config = dict(
    model='image VAE',
    dataset="rendered roads seen from a driver's seat, with toy cars, trees and houses",
    train_examples=145000,
    image_size=48,
    crop_scale_min=0.8,
    horizontal_flip=False,
    bottleneck='kl',
    downsampling_factor=8,
    encoder_arch='mlp_mixer',
    encoder_norm='layernorm',
    encoder_norm_position='pre',
    encoder_activation='gelu',
    encoder_mlp_ratio=4,
    encoder_parallel_block=False,
    encoder_inner_norm=False,
    encoder_patch_size=[8, 8],
    encoder_conv_stem=False,
    encoder_layers=8,
    encoder_width=256,
    loss='mse',
    latent_channels=16,
    decoder_norm='groupnorm',
    decoder_activation='gelu',
    decoder_weight_standardization=False,
    decoder_channel_attention='eca',
    decoder_widths=[48, 96, 96, 96],
    decoder_blocks_per_level=1,
    decoder_block='plain',
    decoder_attention=False,
    decoder_upsampling='nearest_conv',
    kl_weight=0.1,
    init='torch_default',
    residual_init='scaled_by_depth',
    optimizer='soap',
    beta2=0.99,
    learning_rate=0.0021,
    beta1=0.95,
    shampoo_beta=0.99,
    eps=1e-08,
    precondition_frequency=20,
    max_precond_dim=512,
    one_sided=False,
    adamw_lr_other_params=0.0011,
    ema_decay=0.999,
    max_steps=8300,
    batch_size=128,
    epochs=7.3,
    lr_schedule='cosine',
    final_lr_fraction=0.05,
    warmup_steps=410,
    weight_decay=0.2,
    adamw_weight_decay_other_params=0.05,
)
Rows from block 2 of the encoder of a small image VAE, named by matrix and row number. Rows with one number belong to one neuron. Each number is 50 + 12 x the weight over its row's rms, rounded and kept within 0 to 99. All counts start at 0. After the name is the row's rms in percent of the matrix's.
After each neuron's rows are labels from the 100 images, of 14976, where the neuron reaches its highest value: "patch colour" is the nearest of a few named colours to the mean colour under the peak. Only what is clearly more common there than usual is listed. The data: rendered roads seen from a driver's seat, with toy cars, trees and houses. In brackets: how many of the 100.
# fc1: MLP up (encoder.blocks.2.mlp.fc1.weight, 1024x256), inputs 0-63
# fc2: MLP down (encoder.blocks.2.mlp.fc2.weight, 256x1024, transposed), outputs 0-63

fc1.327 103:60 46 75 49 46 59 48 64 70 50 59 56 46 41 51 65 60 51 65 62 39 41 60 39 54 55 44 53 57 56 41 34 55 50 48 44 21 61 43 52 38 56 32 63 60 56 67 49 51 58 35 51 41 56 73 46 37 39 32 47 48 47 42 45
fc2.327 082:69 52 46 48 41 21 59 54 49 42 49 49 53 57 36 51 40 56 60 58 39 68 44 42 51 54 49 37 47 49 51 58 68 56 57 57 38 45 56 31 36 43 63 40 50 52 55 47 59 49 47 64 58 36 27 77 65 53 59 55 52 74 74 56
patch colour: cyan (48)

fc1.605 114:52 44 60 69 49 49 67 68 57 42 51 30 38 47 44 48 55 57 47 33 55 48 44 43 53 47 52 53 59 38 54 44 44 51 63 34 64 37 46 43 75 56 47 57 53 72 63 52 55 55 45 54 42 56 48 52 37 43 68 76 28 40 45 59
fc2.605 090:30 53 46 58 58 55 55 52 59 44 37 36 65 39 56 38 41 53 81 45 30 58 54 51 53 46 57 52 35 69 59 75 36 72 37 34 23 56 64 49 40 47 47 55 40 55 60 55 37 46 40 57 59 56 60 60 62 60 63 44 53 63 63 62
patch colour: pink (31)

fc1.433 091:73 51 48 60 56 24 58 72 54 53 56 65 64 43 47 34 51 57 60 51 26 27 53 40 67 35 42 66 38 67 66 37 44 42 42 45 46 67 46 45 52 51 50 43 51 57 43 50 34 30 70 46 28 54 51 55 32 28 58 65 61 46 67 64
fc2.433 112:26 50 58 54 62 66 62 69 53 52 51 44 51 53 63 49 46 54 42 57 66 72 50 56 59 59 53 40 65 36 27 42 48 46 49 54 66 56 57 45 43 22 62 41 43 35 34 61 63 52 56 39 45 51 60 41 61 53 36 36 40 51 51 45
patch colour: green (36)

fc1.767 112:63 62 69 67 63 68 35 46 60 81 40 67 53 34 54 51 50 48 24 30 43 58 71 44 29 61 59 59 41 45 51 47 48 51 54 34 51 40 42 36 44 37 62 42 51 44 46 57 35 36 78 41 80 66 56 41 65 78 43 45 41 43 55 42
fc2.767 155:32 58 43 57 50 69 64 52 51 33 47 57 42 80 29 57 42 61 58 58 41 61 66 23 57 38 55 48 42 42 58 39 54 28 74 38 70 58 64 51 41 61 38 57 51 45 46 34 43 59 35 56 69 65 51 76 52 35 54 59 65 35 64 60
patch colour: pink (37)

fc1.493 119:40 47 63 54 47 33 42 39 67 42 38 36 51 50 29 64 47 76 52 44 78 44 45 55 42 76 47 46 48 47 62 56 43 37 62 41 61 53 41 53 71 61 76 53 41 46 38 65 72 45 54 67 60 46 52 54 47 64 52 69 69 51 57 62
fc2.493 103:65 56 52 47 64 69 58 44 33 69 66 37 37 49 49 37 40 65 56 54 41 40 54 55 57 45 47 56 47 39 65 44 27 55 48 24 44 49 69 46 34 39 43 68 21 55 40 42 54 42 37 41 32 54 45 42 43 31 65 58 31 31 61 67
patch colour: black (25)

fc1.267 119:63 47 47 42 35 59 58 66 39 52 29 49 48 46 52 55 22 58 30 65 61 56 61 43 66 67 30 54 60 48 52 55 21 54 49 43 48 43 51 55 53 51 46 36 70 53 55 57 30 60 63 46 66 43 56 63 59 37 47 45 54 54 67 31
fc2.267 112:65 63 52 36 62 38 34 17 26 53 50 30 61 74 44 50 49 63 54 37 46 30 38 66 54 35 63 46 49 40 64 42 41 45 49 47 30 67 59 33 38 34 41 78 48 51 43 42 38 59 54 29 44 73 50 40 59 50 47 60 36 56 63 51
patch colour: green (64)

fc1.329 103:55 53 58 39 51 46 59 77 54 37 60 00 57 58 45 47 74 49 41 51 59 47 60 55 65 40 67 39 70 52 51 45 20 63 64 42 56 53 74 52 47 52 49 46 40 63 48 61 39 51 55 54 19 27 67 39 53 67 53 56 53 46 52 38
fc2.329 069:40 56 53 63 55 34 47 57 58 37 21 41 70 37 62 58 39 61 57 59 43 60 32 48 21 50 42 41 37 61 54 70 49 56 42 45 25 61 54 43 33 50 50 44 56 39 60 57 59 41 34 60 48 55 47 69 52 44 58 44 55 67 43 59
patch colour: pink (48)

fc1.340 119:66 59 62 46 35 40 68 71 57 64 56 55 54 35 33 73 50 42 56 42 57 41 32 44 64 79 57 37 49 49 27 38 49 75 58 51 41 65 55 49 39 54 63 73 56 62 44 50 42 47 62 48 43 42 40 45 33 62 45 36 72 54 73 43
fc2.340 112:33 49 23 48 57 36 50 49 36 51 48 50 48 65 62 40 47 45 36 58 47 45 39 35 35 53 56 58 46 34 50 63 61 50 55 41 46 28 52 70 67 35 61 45 40 57 70 45 58 43 29 52 55 64 61 57 67 63 41 74 57 54 53 43
patch colour: pink (52)

fc1.566 112:39 63 24 54 62 54 40 32 67 37 41 37 59 44 54 57 55 54 69 46 60 32 47 49 49 22 36 47 40 50 66 49 82 44 50 49 51 52 42 64 49 71 55 55 49 44 47 53 55 69 44 58 30 66 53 60 41 43 62 47 49 55 35 47
fc2.566 090:47 68 59 73 60 37 58 29 45 38 29 43 53 56 44 37 56 69 55 40 45 49 46 50 41 51 43 45 74 63 50 75 42 66 40 35 27 41 68 24 56 26 48 51 37 78 64 38 43 25 32 61 58 45 36 59 62 55 55 64 50 43 46 58
patch colour: black (61)

fc1.509 112:63 52 40 31 51 28 53 62 61 60 60 23 47 37 45 50 59 67 62 41 45 49 63 56 46 42 41 47 31 43 61 44 48 63 50 64 54 48 52 47 59 57 77 51 49 69 42 50 53 37 59 54 32 53 65 45 62 35 38 56 26 46 61 44
fc2.509 089:46 53 61 63 46 73 58 51 57 47 28 48 43 65 38 63 41 42 59 65 49 64 59 46 43 49 57 41 60 42 56 51 62 49 36 47 51 66 46 57 33 51 59 63 59 50 50 45 47 46 48 43 40 63 39 62 49 49 57 48 60 61 39 48
patch colour: cyan (43)

fc1.554 098:40 54 34 66 36 58 39 25 73 50 22 45 49 53 44 42 55 55 37 54 66 30 40 43 63 54 43 40 66 47 68 63 65 31 50 35 53 37 60 72 43 74 64 62 60 27 34 45 70 53 55 54 43 51 71 70 54 61 66 37 48 31 34 28
fc2.554 094:49 51 40 57 66 43 48 24 47 51 61 31 37 66 50 39 49 66 52 28 60 56 62 61 43 37 50 57 38 48 50 30 41 48 57 44 64 39 64 63 47 51 40 49 31 59 46 39 47 38 37 44 66 43 29 37 43 31 48 56 50 38 51 70
patch colour: brown (74)

fc1.503 096:81 60 39 44 33 64 42 42 45 51 54 70 54 62 50 51 61 55 30 50 50 60 39 32 50 59 58 46 52 75 64 45 67 24 60 39 57 30 39 50 57 61 58 59 47 48 26 58 54 39 65 68 60 46 49 54 54 47 69 55 35 75 57 39
fc2.503 103:17 48 63 54 58 78 55 55 46 52 58 44 38 41 39 28 38 58 57 53 56 54 43 43 57 36 68 35 31 52 40 70 44 78 57 72 27 40 94 44 62 34 41 46 51 24 57 45 51 49 48 37 55 64 57 47 43 55 41 40 63 52 37 43
patch colour: green (27)

fc1.243 099:76 45 66 74 52 75 48 29 44 42 49 36 57 67 48 65 65 67 46 46 46 50 56 45 57 58 40 48 36 58 52 69 50 60 56 68 63 53 45 52 67 36 51 66 56 15 29 34 47 68 52 32 66 64 41 63 60 46 50 49 45 45 44 76
fc2.243 089:68 54 56 52 45 15 56 53 42 51 65 32 60 39 59 34 37 52 51 52 48 27 36 43 53 44 52 61 34 51 51 39 56 49 34 33 37 44 39 39 30 53 66 40 56 61 53 61 42 43 26 64 69 37 65 52 61 44 72 63 63 60 65 34
patch colour: brown (88)

fc1.191 116:43 62 50 38 73 58 26 61 38 31 57 76 70 36 67 62 46 43 52 18 74 39 35 34 30 42 36 55 42 43 35 61 55 64 46 63 51 42 30 58 57 59 46 55 66 85 53 40 23 50 56 49 49 39 50 60 45 53 51 50 59 70 45 43
fc2.191 118:50 56 47 32 42 16 60 36 51 56 40 32 41 68 51 50 59 40 42 63 56 33 49 62 46 49 47 59 44 36 60 63 66 28 60 24 43 68 58 41 66 32 62 56 51 34 74 44 40 47 49 69 52 50 49 36 55 60 34 72 54 33 44 60
patch colour: green (68)

fc1.228 100:48 55 47 53 33 26 44 55 60 65 71 29 50 40 37 44 33 68 46 57 61 42 45 44 24 49 66 43 45 65 28 60 63 59 69 46 59 42 53 53 54 49 57 35 65 48 30 47 39 46 40 50 43 41 69 57 29 50 57 63 71 38 47 62
fc2.228 110:72 43 57 63 49 54 42 51 42 41 48 55 49 37 42 64 57 40 63 58 53 58 46 66 56 54 60 67 67 47 64 74 58 69 46 45 39 65 50 45 41 65 66 69 37 61 53 83 56 52 58 30 24 52 48 44 59 72 69 25 27 68 45 28
patch colour: green (31)

fc1.110 108:51 58 54 68 60 61 19 61 36 39 55 60 28 54 71 51 60 34 60 59 45 61 56 57 44 60 45 55 36 67 55 43 53 58 56 67 47 34 45 48 64 42 52 28 41 62 27 48 37 59 88 49 52 59 50 38 27 52 46 61 40 65 53 53
fc2.110 110:64 54 34 69 47 37 56 41 56 57 42 37 74 41 35 43 54 59 45 71 63 66 48 46 55 32 72 65 51 50 63 52 54 32 49 27 47 81 68 50 34 57 60 44 45 55 64 47 48 41 42 48 68 60 39 44 60 44 55 38 44 44 44 51
patch colour: brown (73)

fc1.279 099:53 36 65 38 43 50 67 68 46 62 23 54 44 42 53 40 28 54 36 34 34 50 52 46 55 45 61 56 54 57 36 44 44 66 46 36 60 49 45 46 36 75 57 40 54 46 53 64 60 52 37 61 51 40 61 42 64 40 42 48 41 56 64 69
fc2.279 112:60 55 47 52 58 32 39 63 71 27 44 41 43 53 46 62 46 50 57 46 69 42 44 46 49 47 51 42 54 62 50 23 65 54 65 76 51 32 55 41 45 51 67 52 49 36 46 39 35 54 63 79 70 30 34 71 67 52 53 69 48 41 42 64
patch colour: cyan (38)

fc1.563 114:52 53 63 33 36 40 51 59 65 22 34 60 76 34 57 22 56 36 57 57 59 51 55 48 66 57 38 41 46 46 45 50 51 29 65 40 44 71 38 36 46 32 36 63 54 59 46 43 44 41 54 44 46 48 64 64 60 57 53 70 53 44 47 46
fc2.563 101:61 67 53 56 58 65 59 41 66 67 41 49 71 53 58 76 56 76 47 62 36 52 46 55 37 74 62 78 61 61 48 76 52 51 54 48 37 59 69 67 32 54 59 39 47 43 57 56 70 40 63 63 62 48 48 40 54 61 64 49 35 66 53 67
patch colour: brown (64)

fc1.266 097:31 48 68 46 46 47 53 44 63 53 45 53 87 66 28 39 42 54 58 58 44 50 47 37 72 30 50 67 47 57 22 65 42 35 60 56 50 63 47 53 63 62 45 45 42 60 33 45 56 70 48 37 69 59 57 75 55 74 57 41 37 65 47 53
fc2.266 098:65 61 36 40 64 41 62 30 31 49 46 36 33 62 57 53 49 74 51 36 54 32 39 41 30 64 53 32 57 49 93 28 29 51 26 37 47 66 74 56 37 36 49 55 37 47 63 56 40 43 69 65 67 50 42 31 54 39 53 72 49 40 57 49
patch colour: brown (66)

fc1.293 119:56 43 60 76 51 37 44 41 38 77 45 47 67 53 48 53 23 56 55 75 63 38 55 63 41 59 35 24 52 55 51 41 61 45 29 59 43 49 51 38 52 65 73 45 54 38 54 58 42 45 59 50 64 33 51 40 54 45 60 47 40 47 56 49
fc2.293 098:49 71 36 53 67 59 50 56 77 62 56 60 52 46 53 53 72 24 67 70 41 69 43 59 32 60 52 72 51 49 54 44 46 49 40 32 38 62 64 64 51 56 60 47 57 48 45 74 43 51 64 40 24 41 37 37 70 53 51 38 51 62 49 48
patch colour: grey (58)

fc1.64 125:70 26 67 58 58 57 68 62 48 45 69 41 40 41 77 48 53 52 41 37 63 38 60 50 71 60 71 50 52 56 40 54 45 56 44 73 37 25 46 48 61 42 32 73 52 41 69 59 38 46 46 43 46 53 38 61 60 37 45 49 58 28 59 55
fc2.64 102:69 56 67 57 41 38 54 71 41 38 61 58 59 27 49 46 25 60 49 46 47 50 58 48 29 36 46 71 40 44 52 46 37 45 51 47 49 51 53 57 23 65 68 39 42 58 24 35 48 46 54 72 51 18 39 62 60 39 63 56 38 53 47 50
patch colour: brown (61)

fc1.655 105:49 55 27 54 43 49 43 59 46 44 46 45 49 65 38 48 54 58 50 70 52 54 50 62 59 46 58 38 28 65 35 60 31 59 66 45 63 56 50 54 54 61 70 46 29 34 36 64 66 56 59 27 15 39 70 20 48 31 38 33 34 38 73 56
fc2.655 078:47 28 65 54 38 61 59 57 54 56 36 73 62 43 52 72 49 27 54 70 40 73 44 45 33 47 53 38 63 42 37 55 45 50 24 51 44 64 50 58 46 55 53 41 55 59 34 49 53 64 52 36 36 58 56 18 66 49 52 54 46 49 28 52
patch colour: cyan (66)

fc1.391 114:64 59 58 39 45 57 27 51 64 44 49 55 69 38 55 53 49 49 54 49 60 54 54 44 51 31 68 40 51 48 67 34 39 61 56 56 30 71 58 57 45 43 58 61 53 78 42 48 48 53 45 61 10 49 35 61 43 49 53 47 40 55 60 43
fc2.391 131:60 44 44 58 32 60 55 47 51 47 53 50 52 45 48 47 52 35 53 37 45 64 73 44 55 48 52 47 52 37 49 60 72 55 56 31 63 31 65 45 65 10 41 55 58 46 38 62 48 66 59 51 69 32 55 44 45 63 54 61 68 35 44 54
patch colour: black (35); green (27)

fc1.373 112:58 42 50 51 55 68 42 47 49 53 71 73 47 57 38 55 64 37 37 37 55 47 53 44 38 67 38 33 56 33 67 45 56 56 46 72 22 73 39 40 41 78 60 59 55 56 65 53 42 53 61 35 50 48 58 31 53 59 44 42 40 41 74 52
fc2.373 105:30 67 54 46 52 54 73 46 52 63 39 69 48 63 66 57 38 46 54 70 41 70 44 53 35 38 67 57 59 30 59 41 54 44 51 29 55 48 39 65 17 57 56 49 38 58 32 51 38 42 45 50 44 51 33 49 64 52 60 77 60 56 55 52
patch colour: pink (27)

fc1.352 105:51 60 62 59 51 42 43 62 32 56 68 43 42 37 31 56 36 69 61 62 40 31 53 64 52 45 56 38 42 51 62 34 41 50 49 55 19 41 74 65 57 63 56 52 51 49 67 54 45 38 43 54 55 60 34 44 42 31 61 43 50 44 51 52
fc2.352 124:49 57 36 44 44 54 59 38 36 28 23 47 49 61 63 47 59 44 52 29 70 64 38 35 53 55 35 53 48 44 49 37 37 46 47 46 67 46 40 70 41 63 24 38 59 55 37 38 54 67 31 58 55 57 55 60 36 42 36 38 59 46 73 57
patch colour: pink (41)

fc1.550 079:73 54 42 68 68 66 59 60 40 75 55 41 54 65 49 55 39 54 54 58 53 53 42 64 66 52 61 45 43 33 40 44 48 33 47 40 40 40 55 53 51 69 38 56 37 59 48 44 46 54 99 27 76 48 47 67 65 37 52 50 39 38 47 35
fc2.550 082:28 62 54 49 34 47 39 35 49 27 40 59 84 27 51 59 66 43 45 60 34 46 47 48 26 40 45 51 59 44 50 65 41 49 51 59 52 73 40 33 35 55 78 59 48 46 67 50 37 50 35 78 60 44 43 47 43 51 51 55 57 63 46 49
patch colour: grey (63); pink (28)

fc1.560 099:39 43 61 47 48 58 62 36 63 56 64 62 63 46 64 25 63 44 55 38 58 42 49 37 45 54 55 48 38 54 51 36 54 34 49 44 31 44 61 60 46 24 38 36 73 28 51 50 61 53 54 46 81 37 49 53 41 53 46 46 38 48 64 36
fc2.560 104:48 44 30 32 53 58 41 24 47 60 46 51 48 60 61 26 47 46 41 54 47 56 47 66 54 53 52 33 48 46 56 19 51 72 57 60 91 55 38 73 57 45 44 38 34 61 77 45 48 52 71 51 64 57 59 45 45 48 70 49 28 59 46 51
patch colour: brown (79)

fc1.239 106:34 52 71 30 50 54 30 48 50 34 55 90 49 63 44 19 46 59 53 41 46 63 43 25 46 53 58 47 30 57 45 41 58 60 64 42 42 46 57 56 61 38 26 70 58 31 51 46 55 41 49 27 31 59 51 45 42 43 52 50 40 52 49 32
fc2.239 097:55 52 59 73 31 57 75 68 44 48 53 43 39 58 52 60 35 36 59 62 47 54 62 48 39 49 59 69 75 56 48 53 58 72 42 36 38 74 42 43 33 54 62 53 68 63 40 71 31 26 52 61 58 28 55 56 55 76 56 67 45 65 39 63
patch colour: brown (63)